A small spectrogram FSQ autoencoder, trained from scratch.
Training: muon at rate 0.0022, batches of 64.
Data: 52083 training examples, 43.6 epochs.
Rows from block 0 of the decoder, named by matrix and row number. Rows with one number belong to one channel. Each number is 128 + 32 x the weight over its row's rms, rounded and kept within 0 to 255. All counts start at 0.
# convs0: first 3x3 conv (decoder.mid.0.convs.0.weight, 256x256x3x3), inputs 48-71, a 3x3 kernel for each
# convs1: second 3x3 conv (decoder.mid.0.convs.1.weight, 256x256x3x3, transposed), outputs 48-71, a 3x3 kernel for each
convs0.141 [128 129 128 128 128 128 128 128 128 132 128 128 129 128 128 126 129 127 129 127 129 127 149 127 130 129 128 128 128 128 128 128 128 128 128 128 128 128 128 127 129 128 128 128 129 128 128 129 128 128 128 128 128 128 128 127 128 128 128 128 128 127 128 140 122 129 125 100 119 126 107 125 128 128 128 127 128 128 128 128 128 128 128 153 125 128 194 131 128 129 129 128 129 128 129 128 128 132 130 128 128 128 128 128 128 128 128 128 128 128 128 128 128 128 129 128 130 128 128 128 128 128 128 128 128 128 128 131 145 127 128 129 128 123 128 128 128 128 128 128 128 128 127 128 128 128 128 128 128 129 128 128 128 117 128 128 127 128 127 127 128 129 139 126 130 128 128 128 128 126 127 128 129 128 128 128 129 128 128 128 128 128 128 128 128 128 128 128 128 128 130 128 128 128 128 128 128 126 129 129 128 128 129 128 129 128 128 130 129 128  87 127 131 128 129 126]
convs1.141 [ 94 126 131 128 156 126 129 170 128 150 123 128 122 160 112 128 145  93 128 135 132 132  25 168 128 127 112 129 128 128 146  73 140 127  97 149 129 158 130 128 144 124 123 128 130 128  88 147 123 107 128 144   0 129 130 122 170 124 153 128 133 121 129 127  89 128 128 130 123 123 120  77 129 140 174 111 128 128 126 149 125 131 160 127  44 158 118 117 127 128 149  97 144 127 255 117 127 130 128 136 133 127 125 129 129 130 128 128 128 128 129 125 134 126  66 132 128 120 128 129 144 128 147 143 130 129 110 129 124 131 127 126 117 124 128 129 114 123 128 112 134 128 128  91 124 133 119 131 128 183 181 100 128  98 134 121 115 130 129 130 112 127 127 131 126 129  90 129  68 130 128 129 124 130 132 128 128 149 128 128 116 127 130 128 109 127 124 121 131 128 140  78 128 139 128 128 124 128 130 128 127 116 126 128 127 126 117 121 129 142 113 176 130 128  79 137]
convs0.142 [128 128 128 128 128 128 128 128 127 128 128 129 128 128 128 128 127 128 127 128 133 255   0 255 129  89 126 128 128 128 129 128 128 128 128 128 127 129 125 128 124 127 128 130 123 127 128 128 128 128 128 128 128 128 130 129 128 129 128 128 128 131 131 136 124 131 126 128 184 128 127 138 128 128 128 128 128 128 127 128 128 127 107 160 129 128 127 128 108 168 123 127 128 255 127 137 128 141 128 128   0 128 128 128 128 128 129 127 128 128 129 128 128 126 133 127 128 128 128 128 128 128 127 128 128 128 127 138 145 125 137 255 130 127 129 128 128 128 127 129 129 128 128 128 128 128 128 128 128 128 128 128 129 130 129  80 130 135 125 129 113 130 128 130 128 126 129 126 130 128 128 128 129 128 128 127 128 129 128 128 128 128 128 128 128 128 128 128 128 128 128 127 128 125 128 129 128 129 127 128 128 129 124 128 128 128 128 128  79 123 126  83 126 126 121 127]
convs1.142 [127 128 128 129 126 127 129 128 143 128 127 131 128 145 124 127 129 127 128 128 128 102 129 109 127 136 129 141 105 129 128 130 128 128 127 126 130 129 128 128 128 127 134 129 128 167 128 128 129 128 123 128 128 128 128 128 101 129 127 129 128 134 128 129 128 128 127 133 127 130 127 129 133 128 128 127  72 127 128 129 125 129 128 128 159 126 128 129 128 128 126 127 128 127 127 166 128 128 128 130 126 128 117 125  75 128 128 128 128 128 128 126 130 127 121 128 127 130 127 130  37 125 129 128 128 128 128 124 128 127 128 127 128 128 128 129 136 128 129 255 128 128 161 127  83 122 124 196 129 128 101 128 130 128 121 126 168 128 127 127 159 129 128 129 128 127   0 127 128 127 129 127 128 128 142  85 128 128 129 127 127 127 124 128 128 128 128 130 128  23 128 128 126 127 128 127 131 128 127 128 128 141 133 127 125 128 129 128 128 127 130 130 128 128 126 128]
convs0.143 [128 129 128 128 128 127 128 128 128 128 128 128 128 128 128 128 128 128 128 128 129 122 129 128 129 129 133 127 128 128 128 128 128 127 128 128 128 128 114 126 127 128 138 128 125 128 128 128 128 128 128 127 128 128 163 133 128 128 128 128 129 128 128 126 112 128 129 128 128 132 128 134 127 128 129 128 128 128 128 128 128 146 128 129 207 128 128 141 127 128 129 127 128 255 128  16 127 128 126 130 128 128 128 128 127 127 128 128 128 128 129 119 128 128 129 129 128 128 128 128 128 128 128 128 128 128 128 120 127 128 128 126 134 134 129 128 128 128 128 128 128 128 130 129 128 129 128 128 128 128 128 128 128 123 126 119 128 127 126 128 129 128 128 128 126 128 128 128 128 128 129 129 128 129 255 128 127 128 128 128 128 128 128 128 128 128 128 128 128 128 128 129 128 128 128 126 128 128 128 128 128 128 128 129 127 128 128 131 127 127 130 128 127 130 127 128]
convs1.143 [101 127 128 128 128 128 128 104 127 132 129 128 130 128 127 128 128 119 128 128 128 101 128 128 127 129 128 128 128 128 126 129 128 129 130 128 128 127 128 128 128 130 128 109 128 128 128 128 128 128 133 127 122 127 127  98 128 127 127 128 113  95 128 124 117 127   0 127 127 127 128 128 128 171 151 128 128 128 129 128 128 128 110 120 127 128 125 127 129 127 128 128 130 128  33 108 103 128 128 127 128 129 173 127 127 128 128 128 129 128 127 127 129 129 128 128 128 127 152 129 144 228 128 122 105 128 129 128  61 126 128 128 129 129 130 128 128 128 128 128 127 128 128 127 128 128 150 128 166 133 128 130 129 128 128 128 131 129 109 129 128 128 128 128 128 128 127 128 128 128 128 130 133 130  31 128 110 128 116 128 128 128 128 128 128 128 128 128 129 127 128 128   0 129 128 139 128 127 128 126 129 129 128 129 129 127 121 130 128 128 129 129 161 129 130 128]
convs0.144 [128 128 128 128 128 128 128 128 128 128 128 128 128 128 128 128 128 128 143  68 116 128 128 128 128 129 128 128 128 128 128 128 128 128 128 128 130 128 128 126 119 128 126 123 125 132   0 128 116 120 128 128 229 144 255 130 140  85 128 105 128 128 128 131 129 102 128 128 129 128 128 128 128 129 128 165 128 128 132 128 134 129 127 128 126 255 121 130 128 128 229 158 127 128 128 129 128 128 128 129 128 128 136 178 128 128 128 128 128 128 128 128 130 128 128 128 128 128 128 128 128 128 128 128 128 128 129 143 128 127 128 128 129 128 127 128 128 128 145 128 128 128 120 128 115 128 128 129 130 128 135 131 128 141 129 130 128 128 128 131 129 128 128  48  61 128 128 128 128 128 128 128 127 128 128 128 127 128 128 128 128 128 128 128 128 128 128 128 128 131 135 135 127 128 128 128 128 127 125  99  92 113  58 128 137 147 128 132 127 140 128 129 128 128 127 127]
convs1.144 [128 128 128 131 130 156 113 128 128 128 128 128 128 128 128 128 128 128 128 128 128 128 128 128 128 128 128 128 129 128 128 128 128 128 128 128 171 149 203 129 129 132 130 128 128 128 128 128 128 128  24 127 128 128 128 128 129 128 128 128 128 128 128 128 128 128 128 128 128 128 128 128 128 128 128 127   0  87  98 128 128 128 128 128 128 129 128 128 127 128 128 128 128 127 127 128 122 128 128 128 128 128 128 128 128 128 128 128 128 128 128 128 127 128 128 128 167 128 128 128 128 128 128 128 128 128 128 128 128 122  99 117 128 128 128 128 128 128 128 129 128 128 128 128 128 128 128 106 128 127 128  59 152 128 121 128 128 128 128  20 128 128 128 128 128 128 129 128 128  11 128 128 128 131 128 128 158 139 255 128 128 128 128 128 128 128 128 128 128 128 128 128 128 128 128 128 128 129 128 128 128 128 128 128 128 128 128 128 128 128 128 128 128 128 128 128]
convs0.145 [128 128 128 129 129 128 128 128 128 127 128 128 128 129 128 128 129 128 128 128 128 129 129 128 131 131 255 128 128 128 128 128 128 128 128 128 234 199 128 129 181 133 128 128 128 128 128 129 128 128 128 128 128 128 127 127 128 128 128 128 128 128 128 125 128 126 131 177 170 128  71 180 127 128 130 128 128 128 128 128 128 130 128   0 128 126 128 129 128 128 131 127 124 128 128 126 130 128 108 128 103 128 129 128 128 129 128 128 128 128 129 128 127 129 128 127 128 128 128 128 128 128 128 128 128 128 168 144 127 176 129  62 134 128 126 128 128 128 129 127 129 129 128 128 128 128 128 129 128 128 128 128 127 128 127 128 128 192 128 128 127 147 127 120 128 129 128 128 128 128 129 128 129 128 127 129 127 128 128 128 128 128 128 128 128 128 128 128 128 128 128 128 126 128 127 131 129 128 127 131 130 128 128 128 152 131 129 127 125 129 128 127 127 129 126 131]
convs1.145 [128 137 135 128 138 129 128 135 141 128 128 129 128 126 128 128 128 144 128 128 128 128 128 129 128 127 128 128 128 128 128 127 128 128 128 128 128 128 123 129 129 128 129 140 255 128 127 130 128  79  90 128 128 129 128 128 127 128 128 128 128 127 129 128 128 129 128 123 128 128 127 196 128 127 128 128 127 127 128 128 131 128 121 127 128 122 127 128 128 128 128 128 128 128 128 128 128 240 152 128 128 128 128 128 126 128 128 126 128 126 128 128  87 127 128 128 130 128 128 128 128 127 128 128 128 135 128 128 128 128 129 127 128 129 196 128 128 128 128 128 128 128 128 128 128 127 128 128 130 139 128 123 128 128 128 128 128  34 128 128 128 128 128 128 128 128 128 129 128 128 125 128 128 128 128 127 128 128 128 127 128 128 128 128 128 128 128 128 128 128 128 129 128 128 128 128 128 128 128 128 128 128 127 128 128 128 128 128 127 123 128 128 119 128 128 127]
convs0.146 [128 127 128 128 129 129 128 129 129 128 128 128 128 128 128 128 128 128 127 127 129 123 128 130 128 129 128 128 126 128 128 128 128 128 128 128 184 129 128  83 129 128 128 127 128 128 128 128 128 128 128 128 128 128 128 127 129 128 127 128 128 129 128 123 128 127 128 131 138 119 130 128 126 128 128 128 128 128 128 128 128 133 130 128 133 158 131 112 125 125 131 128 127 116 125 106 126 128 128 128 129 126 127 128 127 128 128 128 128 131 128 128 128 127 128 128 127 128 128 128 128 128 128 128 128 128 129 255 128 126 120 128 140 130 129 129 144 129 127 126 128 127 128 128 127 128 128 128 128 128 128 128 128 110 126 128 129 223 130 128 130 125 128 128 127 128 127 129 128  40 122 128 129 129 128 128 127 129 129 129 128 128 128 128 128 128 128 128 128 132 129 129 128 128 111 128 124 123 127 126 128 126 123 127 128 128 128 127 129 164 128 128 131 124 128 187]
convs1.146 [128 136 128 139 128 119 128 128 128 134 129 128 128 131 137 128 206 130 128 161 128 128 128 129 128 129 130 128 130   0 129 128 128 128 119 128 117 128 127 127 129 128 127 127 128 128 128 129 127 128 130 127 128  67 128 129 128 128 128 136 128 128 130 128 128 129 126  89 127 124 128 128 127   0 127 127 128 128 128 130 127 127 129 126  15   0 127 102 128 129 128  13 127 126 125 112 130 129 130 129 129 128 128 127 128 128 128 128 114 127 128 130 129 129 129 130 129 137 142 128 128 124 129 184 140 128 128 129 128  86  85   0 119 106 128 128 127 128 128 120 127 130  19 128 128 130 128 129 137 128 128 107 127 128 129 128 128 127 128 129 129 132 139 130 129 126 128  72 128 128 128 129 126 129  94 104 121 135 229 128 127 128 125 127 231 129 126 128 129 128 132 129 127 128 128 128 128 128 231 133 132 128  90 147 134 129 164 128 128 128 126 126 125 128 128 128]
convs0.147 [128 128 128 128 128 128 128 128 128 128 128 128 128 128 128 128 128 128 128 128 128 128 128 255 160 130 175 128 128 128 128 128 128 131 128 128 128 128 128 128 128 124 128 128 128 129 128 128 129 128 128 129 129 128 128 128 128 128 128 128 128 128 128 128  33 205 128   0 214 128  99 128 255 255 128 255 255 128 129 179 128 127 128 127 130 128 128 128 128 128 128 128 128 129 128 128 128 128 128 128 128 128 128 128 126 127 128 127 128 128 128 129 128 128 128 128 128 128 128 128 128 128 128 128 128 128 129 128 119 128 128 127 128 128 128 128 128 128 128 128 128 128 128 128 128 128 128 128 128 128 158 128 128 128 128 128 128 128 128 128 128 128 128 128 128 128 128 128 128 128 128 128 128 128 144 128 128 128 128 128 128 128 128 128 128 128 128 128 128 125 128 128 128 128 128 128 128 128 131 128 128 129 127 117 128 128 126 128 128 127 128 128 128 128 128 128]
convs1.147 [128 128 128 128 128 128 128 128 128 128 128 128 128 128 128 128 128 128 128 128 128 128 128 128 128 128 128 128 128 128 128 128 128 128 128 128 128 128 128 128 128 129 128 128 128 128 128 128 128 128 128 128 128 128 128 128 128 128 128 128 128 128 128 128 128 128 128 128 128 128 128 128 128 128 128 128 128 128 128 128 128 128 128 128 128 128 128 128 128 129 128 128 128 128 128 128 128 128 128 128 128 128 128 128 128 128 128 128 128 128 128 128 128 128 128 128 128 128 128 128 128 128 128 128 128 128 128 128 128 128 128 128 128 128 128 128 128 128 128 128 128 128 128 128 128 128 128 128 128 128 128 128 128 128 128 128 128 128 128 128 128 128 128 128 128 128 128 128 128 128 128 128 128 128 128 128 128 128 128 128 128 128 128 128 128 128 128 128 128 128 128 128 128 128 128 128 128 128 128 128 128 128 128 128 128 128 128 128 128 128 128 128 128 128 128 128]
convs0.149 [128 128 128 128 128 128 128 128 128 128 128 128 128 128 128 128 128 128 128 128 121 129 128 128 128 127 128 128 128 128 128 128 128 128 128 128 128 127 128 128 129 128 135 128 128 128 128 128 128 128 128 128 128 128 128 128 128 128 128 128 128 128 128 128 128 127 140 128 117 127 128 140 128 128 128 129 128 128 128 127  50 128 139 138 126 128 128 129 128 126 128 129 128 129 128 129 129 128 129 129 129 129 129 129 129 129 128 129 130 128 128 128 128 128 128 127 128 128 128 128 128 128 128 128 128 128 128 127 128 130 125 119 129 132 128 128 128 128 128 127 128 128 128 128 128 128 128 128 129 128 128 128 128 130 128 128 129 127 128 128 128 128 128 128 128 128 128 128 127 128 123 128 128 129 117 128 128 127 128 128 128 128 128 128 128 128 128 128 128 123 110 126 128 113  95 127 127 128 128 131 129 128 125 114 128 128 129 134 133 129 132 129 130 129 129 128]
convs1.149 [214 129 128 124 128 123 104 123 122 119 128  96 130 128 128 129 132 128 177 151 156 128 128 128 128 128 128 125 132 130 128 127 128 132 135 153 129 127 127 121 118 126 106 119 127 128 129 128 118 117 135 128 129 128 174 149 130 128 128 129 129 128 128 122 127 130 129 128 131 127 128 128 127 128 128 127 123 129 132  12 128 128 120 128 123 128 128 128 128 162 127 177 122 128 128 128 127 121 127 128 129 130 128 128 128 128 127 127 128 128 128 128 128 128 122  66 129 166 120 139  96 128 128 128 127 131 129 130 133 129 255 130 135 180 160 129 131 129 128 185 208 129 128 138 128 128 128 131 123 127 137 107 129 128 160 139 127 197 128 127 127 128 130 128 128 131 128 128 129 185 129 128 131 128 188 128 128 139 129 128 131 138 154 128 132 147 128 129 129 128 128 131 128 141 128 130 128 128 129 166 128 154 138 187 126  92 129 128 131 128 148 159 132 128 133 128]
convs0.150 [128 128 128 128 128 128 128 128 128 128 128 128 128 128 128 128 128 128 128 128 128 128 129 129 128 128 128 128 128 128 128 128 128 128 128 128 128 128 128 128 128 128 128 128 129 128 128 128 128 128 128 128 128 128 128 128 128 128 128 128 128 128 128 125 128 128 128 129 128 128 128 130 128 128 128 128 128 128 128 128 128 128 128 128 128 128 128 128 129 131 128 128 128 128 128 128 128 128 129 128 128 128 129 129 129 128 129 129 128 128 128 128 128 128 128 128 128 128 128 128 128 128 128 128 128 128 128 128 128  80  34 104 199 144 128 128 128 128 128 128 128 128 128 128 128 128 128 128 128 128 128 128 128 128 128 128 128 129 129 128 128 128 128 128 128 128 128 128 128 128 128 128 128 128 128 117 128 128 128 128 128 128 128 128 128 128 128 128 128 128 128 128 128 128 128 128 128 128 128 128 128 128 128 128 128 128 128 128 128 128 128 128 128 129 128 128]
convs1.150 [ 80 117 128 131 151 128 134 168 133 134 128 128 124 106 126 123 118 128 128 128 128 128 128 128 128 128 128 128 127 128 128 128 128 156 128 128 128 128 128 128 128 128 163 128 158 128 128 128 128 188 141 128 128 129 128 191 128 128 128 127 128 128 124 128 128 121 129 128 128 128 128 128 128 128 128 128 127 127 126 128 128 128 128 128 128 128 128 128 130 129 128 128 128 128 128 128 129 128 129 128 127 128 129 126 129  43 124 125 127 128 128 128 128 128 128 128 128 128 128 128 128 127 128 128 128 128 128 128 128 128 128 128 128 128 127 128 128 128 128 128 128 128 128 128 128 128 129 128 128 128 128 126 126 128 128 128 131 128 130 141 128 128 128 128 128 127 127 127 128 130 128 128 128 127 128 128 128 173 130 128 128 128 129 128 128 128 128 128 128 124 114  86 149 148 132 148 147 129 131 128 128 145 128 128 128 128 128 128 128 128 128 128 129 128 128 149]
convs0.151 [131 128 128 128 128 128 128 129 128 128 128 128 128 128 128 128 129 128 128 127 128 128 183 166 128 128 128 128 128 128 128 128 128 128 128 128 127 128 128 171 255 129 128 128 128 128 128 128 128 128 128 128 128 128 128 128 128 128 128 129 128 128 128 125 121 119 128 128  23 110 128 128 128 128 128 255 128 128 128 128 128  81 128 127 128 128 128 128 128 128 122 128 128 128 128 127 128 128 128 128 128 128 127 121 128 128 128 128 128 128 128 127 128 127 128 128 128 128 128 128 128 128 128 128 128 128 128 128 128 128 128 107 128 128 129 128 128 128 128 128 128 128 128 128 128 128 128 128 128 128 128 128 128 128 128 128 127 128 128 126 184 128 128 128 128 128 128 128 128 128 128 128 128 128 128 128 125 128 128 128 128 128 128 128 128 128 128 128 128 105 128  87 128 128 128 128 127 129 116 128 128 104 128 128 127 127 126 128 127 128 129 123 128 128 128 127]
convs1.151 [128  59 116 128 128 117 128 128 128 127 126 135 128 128 128 128 128 128 255 189 194 128 128 128 128 128 128 128 125 128 128 128 128 128 128 128 128 128 132 128 128 128 128 128 128 127 121 128 129 190 132 128 128 128 128 126 128 128  98 127 128 128 128 128 127 130 181 136 153 160 199 139 201 162 140 128 128 128 128 128 128 127 127 128 128 128 128 128 128 128 128 128 128 128 128 128 128 128 128 128 125 127 128 128 128 128 128 128 128 128 128 128 128 128 128 128 128 128 118 128 128   0 129 128 128 128 131 128 129 128 128 128 128 128 128 128  97 129 128 126 162 128 128 128 128 128 128 145 127 128 128 126 128 128 128 128 128 128   0 128 128 128 128 162 128 128 112  54 128 128 128 128 128 128 128 128 128 128 128 128 128 128 128 128 128 128 128 128 128 128 128 173 128 128 128 128 128 128 128 153 133 128 255 128 128 128 128 128 128 128 128 129 129 128 128 128]
convs0.152 [128 128 128 128 128 183 128 128 128 128 128 184 128 128 128 130 128 131 128 127 128 128 122 129 123 125 120 128 128 128 128 128 128 128 128 128 129 255 128 127 128 169 129 128 128 128 128 128 128 128 128 128 128 127 127 127  49 128 128 129 128 128 131 129 141 129 185 132 131 131 132 128 128 128 127 127 127 127 128 128 128 127 127 127 128 127 127 128 125 128  38  77 128 129 165 255  82 128 128 127 126 121  90 129 128 127 128 128 128 128 128 128 128 127 128 128 128 128 128 128 128 128 129 128 128 128 129 128 131 127 128 128 127 127 128 128 128 128 128 128 128 128 128 128 128 128 128 128 127 128 128 128 128 128 128 128 128 127 128 130 126 125 128 128 129 128 129 129 129 128 128 128 128 128 127 128 128 127 128 128 128 128 128 128 128 128 128 128 128 128 129 127 130 139 129 128 142 144 129 129 128 129 129 255 106  97  88 128 128 129 127 128 129 132 129 130]
convs1.152 [130 127 145 128 128 128 128 128 128 129 128 127 127 123 110  79 127 128 128 128 128 127 119 127 128 128 128 128 128 128 128 127 128 128 128 128 128 128 128 128 132 129 128 128 128 138 128 129 128 131  94 133 255 198 129 128 129 128 128 128 128 160 128 130 129 128 128 131 128 129 128 128 128 128 128 117 123 127 128 130 129 129 128 130  92  31 129 128 128 128 129 128 129 128 128 128 128 128 128 141 128 128  82  98 113 128 128 127 128 128 129 128 127 127 127 127 128 128 128 127 127 127 128 127 128 128 255 255 128 128 128 127 150 128 128 128 128 129 128 127 141 128 127 132 128 127 128 116 127 129 128 127 126 128 129 127 128 128 127 129 129 129 127 126 123 128 115 127 127 124 128 128 128 127 129 129 128 127 128 128 128 128 128 128 128 128 128 128 128 128  75 111 131 128 128 126 125 127 128 128 127 128 128 128 128 128 128 125 123 127 128 128 128 128 127 117]
convs0.153 [128 128 128 122 127 127 128 128 128 127 128 128 127 128 128 128 128 128 128 128 126 128 127 125 127 126 126 129 128 128 128 128 128 128 128 128 128 103 129 127 125 127 121 122 117 128 128 128 128 128 128 128 128 128 127 127 127 128 126 128 128 128 128   0  71 124   0   0 129 102  18 126 126 128 128 126 128 128 129 129 128 129 110 129 127 128 128 127 128 127 132 132 128 143 144 129 128 128 124 128 128 128 128 128 128 129 128 128 128 128 128 128 127 127 128 128 125 128 128 128 128 128 128 128 128 128 128 127 128 132 128 128 128 126 128 128 128 128 128 127 128 128 128 128 128 128 128 128 128 127 128 128 128 121 128 128 125 129 126 129 129  46 128 128 128 126 127 128 128 128 128 128 128 128 128 128 127 133 130 128 128 128 128 128 128 128 128 128 128 127 127 126 128 130 126 128 128 128 128 127 129 128 128 127 127 127 128 128 128 128 128 128 128 128 128 128]
convs1.153 [128 128 129 127 128 129 128 128 128 128 127 127 127 125 119 128 128 128 128 128 128 128 128 128 128 128 128 128 128 128 128 128 128 128 128 128 127 127 128 128 127 110 128 126 124 128 128 129 126 127 128 127 128 128 128 127 128 128 127 128 128 127 128 128 128 128 128 128 128 127 128 128 128 128 128 128 128 129 128 128 128 128 128 128 127 128 128 128 129 128 128 129 129 128 128 128 128 128 128 128 128 128 129 128 128 128 128 128 128 128 128 128 128 128 128 129 129 128 128 128 128 129 128 127 127 128 129 255 128 128 128 128 129 128 128 128 128 128 128 128 128 128 128 128 128 128 188 127 128 130 128 144 130 128 135 128 128 128 128 128 128 128 122 125 126 128 128 126 128 128 128 128 128 127 127 128 128 127 128 128 128 128 128 128 128 128 128 128 128 129 128 129 129 128 128 131 128 128 127 130 128 128 128 128 128 129 128 128 128 128 129 129 129 128 128 128]
convs0.154 [128 128 128 128 128 128 128 128 128 128 128 128 128 128 128 128 128 128 128 128 127 132 162 129 128 128 129 128 128 128 128 128 128 128 128 128 128 129 128 128 128 128 128 128 129  50 128 128 128 129 128 128 128 128 128 128 128 128 128 128 128 128 128 130 126 128 129 129  84 129 128 128 128 128 128 128 128 128 128 128 128 128 128 128 128 144 129 128 128 128 128 127 128 128 255 122 128 128 128 128 128 128 128 127 127 128 128 128 128 128 128 127 128 128 128 128 128 128 128 128 128 128 128 128 128 128 128 128 127 128 128 128 128 133 128 128 128 128  33 128 128 128 127 128 128 128 128 128 128 128 128 128 128 128 128 128 128 135 126 128 114 129 126 127 128 128 128 128 123 128 128 128 128 128 127 127 128 128 128 128 128 128 128 128 128 128 128 128 128 128 128 128 128 128 128 128 128 128 129 129 129 224 255 128 128 128 127 128 128 127 128 128 128 128 128 128]
convs1.154 [146 128 146 128 100 128 128 128 128 126 121  90 128 128 128 128 128 128 128 128 183 128 177 128 128 128 128 128 128 128 128 188 128 128 128 128 128 127 126 128 128 104 125 128 128 128 128 128 128 128 123 128 128 131 128 128 128 128 128 128 128 128 128 127 128 128 128 128 128 128 128 128 128 128 128 128   0  14 128 128 128 126 128 128  76  44 123 128 128 128 160 128 129 255 255 212 128 128 128 128 128 128 128 128 128 127 125 126 128 128 128 128 128 128 128 128 128 128 128 128 128 128 125 128 130 140 128 126 128 128 128 128 128 128 128 128 128 128 128 128 129 128 128 128 127 128 128 133 128 128 128 128 128 128 128 128 122 128 164 128 128 128 128 128 128 128 128 128 128 255 128 128 134 128  64   0 128 128 128 128 128 128 128 128 128 128 128 255 128 128 128 128 128 128 128 128 128 128 128 128 128 128   0 128 128 128 129 128 128 128 128 128 128 128 128 128]
convs0.155 [128 128 128 128 128 128 128 128 128 128 128 129 128 128 128 128 128 129 128 128 128 129 130 128 127 135 127 128 128 128 128 128 128 128 128 128 128 127 127 129 127 127 128 128 128 128 128 128 128 128 128 128 128 128 128 127 128 128 128 128 128 128 128 128 128 128 129 129 128 113 130 135 128 128 128 128 128 128 128 128 128 128 130 137 128 128 128 128 128 128 128 127 128 128 128 128 128 131 122 128 128 128 128 128 127 127 128 128 128 128 128 127 128 120   0 127 119 128 128 128 128 128 128 128 128 128 128 128 116 128 128 132 127 128 129 128 128 128 128 128 128 128 128 128 128 128 128 128 128 128 128 128 128 129 129 128 128 138 129 129 255 128 128 128 128  65 127 128 128 128 127 128 128 128 128 128 127 128 139 128 128 128 128 128 128 128 128 128 128 128 128 127 128 128 125 128 128 128 128 128 128 128 128 131 128 128 128 128 166 101 127 126  87 128 127 128]
convs1.155 [128 128 128 128 128 128 128 128 128 128 128 128 128 128 128 128 128 127 128 128 128 128 161 128 128 128 128 128 128 128 128 128 128 128 128 128 128 128 128 128 128 128 128 128 128 128 128 128 128 128 128 128 128 128 128 128 128 128 128 128 128 128 128 128 128 128 128 128 128 128 128 128 128 128 128 128 128 128 128 128 128 128 128 128 128 128 127 127 128 127 128 128 128 128 128 128 128 128 128 127 128 128 128 128 128 128 129 128 128 128 128 128 128 128 128 128 128 128 128 128 128 128 128 128 128 128 128 128 128 128 128 128 128 128 128 128 128 128 160 128 128 128 128 128 128 128 128 128 128 128 128 129 128 128 128 128 128 128 128 127 124 128 128 128 128 128 128 128 128 158 128 128 255 128 128 128 128 128 128 128 128 121 128 128 128 128 128 128 128 128 128 128 128 128 128 128 128 128 130 129 128 129 128 128 128 118 128 128 128 128 128 128 128 128 128 128]
convs0.156 [125 128 128 129 128 128 128 128 137 128 128 127 128  38 129 128 128 128 127 128 131 128 129 114 129 128 130 128 128 128 128 128 128 128 128 128 126 133 127 128 127 129 127 125 131 128 128 128 128 128 128 128 128 128 126 127 128 128 128 128 128 128 128 125 178 135 129 128 126  22 118 130 128 128 128 128 128 129 128 128 128 130 206 212 132 128 129 128 126 127  83  37 110 120 127 134 128  29 125 128 128 138 126 111 128 219 129 128 127 126 127 126 128 127 126 129 128 128 128 128 128 128 128 128 127 127 132 126 128 129 129 128 130 129 128 128 128 128 128 128 128 128 128 128 128 128 129 128 128 128 128 128 128 121 128 113 150 109 126 128 131 129 129 127 128 129 128 136 128 129 150 128 125 127 128 127 103 128 129 128 128 128 128 128 128 128 128 128 128 129 128 128 128 106 130 127 129 131 128 127 128 128 127 128 127 127 127 126 196 129  39 131 124 128 127 127]
convs1.156 [128 128 128 128 128 128 128 128 128 128 104 122 128 128 128 128 128 128 128 128 128 128 128 128 127 121 128 128 129 128 128 128 128 128 128 128 128 128 128 128 128 128 128 128 128 128 128 128 128   0   0 128 128 128 128 127 128 128 128 128 128 129 128 128 128 128 128 128 128 128 128 128 129 129 128 128 127 127 127 128 127 132 128 159 128 128 129 128 128 128 128 128 128 128 128 128 128 128 128 128 127 127 127 128 128 128 128 128 129 129 128 128 128 128 128 128 128 128 128 128 128 128 128 128 128 128 128 128 129 128 128 128 128 128 128 128 128 128 128 128 128 128 128 128 128 128 128 128 128 128 128 128 128 128 128 128 128   0 128 128 128 128 127 128 128 128 128 128 128 128 128 128 128 128 128 127 128 128 129 128 128 128 129 128 128 128 128 128 128 128 129 130 128 128 128 126 128 128 129 128 128 128 128 128 128 128 128 128 128 128 128 128 128 128 128 128]
convs0.157 [128 127 127 128 127 128 128 129 128 255 255 255 128 128 128 125 128 128 128 127 127 128 128 128 126 128 128 128 128 128 128 128 128 128 128 128 128 132 128 128 127 128 125 127 127 128 128 128 128 128 128 128 128 128 128 128 128 128 128 128 128 128 128  67 128 129 128 128 128 129 130 140 128 128 128 128 128 128 128 128 128 128 128 127 127 129 128 126 126 127 129  87  62 114  60 131 129 129 137 128 128 128 158 151 176 127 126 109 128 128 128 128 129 128 128 128 128 128 128 128 128 128 128 128 128 128 255 122 190 127 127 128 128 124 128 128 128 128 128 128 128 128 128 128 128 128 128 128 128 128 128 128 128 160 128 127 129 127 128 127 128 129 128 128 132 128 128 128 128 128 128 128 128 129 128 128 128 128 128 128 128 128 128 128 128 128 128 128 128 117 124 128 126 128 124 127 128 128 128 128 128 122 125 120 129 129 129 128 127 128 128 127 128 128 128 128]
convs1.157 [128 128 128 128 128 128 128 128 128 128 127 127 128 128 128  85   1 128 128 128 128 126 127 127 255 128 255 128 128 128 128 128 128 128 128 128 126 128 128 128 128 128 125 128 128 128 131 170 128 128 128 128 128 128 129 129 128 128 128 128 128 128 129 128 127 128 128 128 128 128 128 128 127 127 127 129 128 128 128 128 128 144 181 166 128 128 129 128 128 128 116 125 117 128 128 128 128 128 128 129 129 129 128 128 128 128 128 128  73  98 111 128 128 128 204 219 160 127 128 123 133 128 128 128 128 128 128 128 128 128 128 128 128 127  57 128 128 128 128 128 128 128 128 128 128 128 134 128 128 128 128 128 128 128 128 128 129 129 128 127 128 128 127 128 128 127 127 126 127 128 128 129 128 128 128 128 129 128 128 128 128 128 128 128 128 128 128 128 128 131 128 136 255 129 128 128 128 128 128 128 128 128 129 128 128 128 128 128 128 128 128 128 128 128 128 128]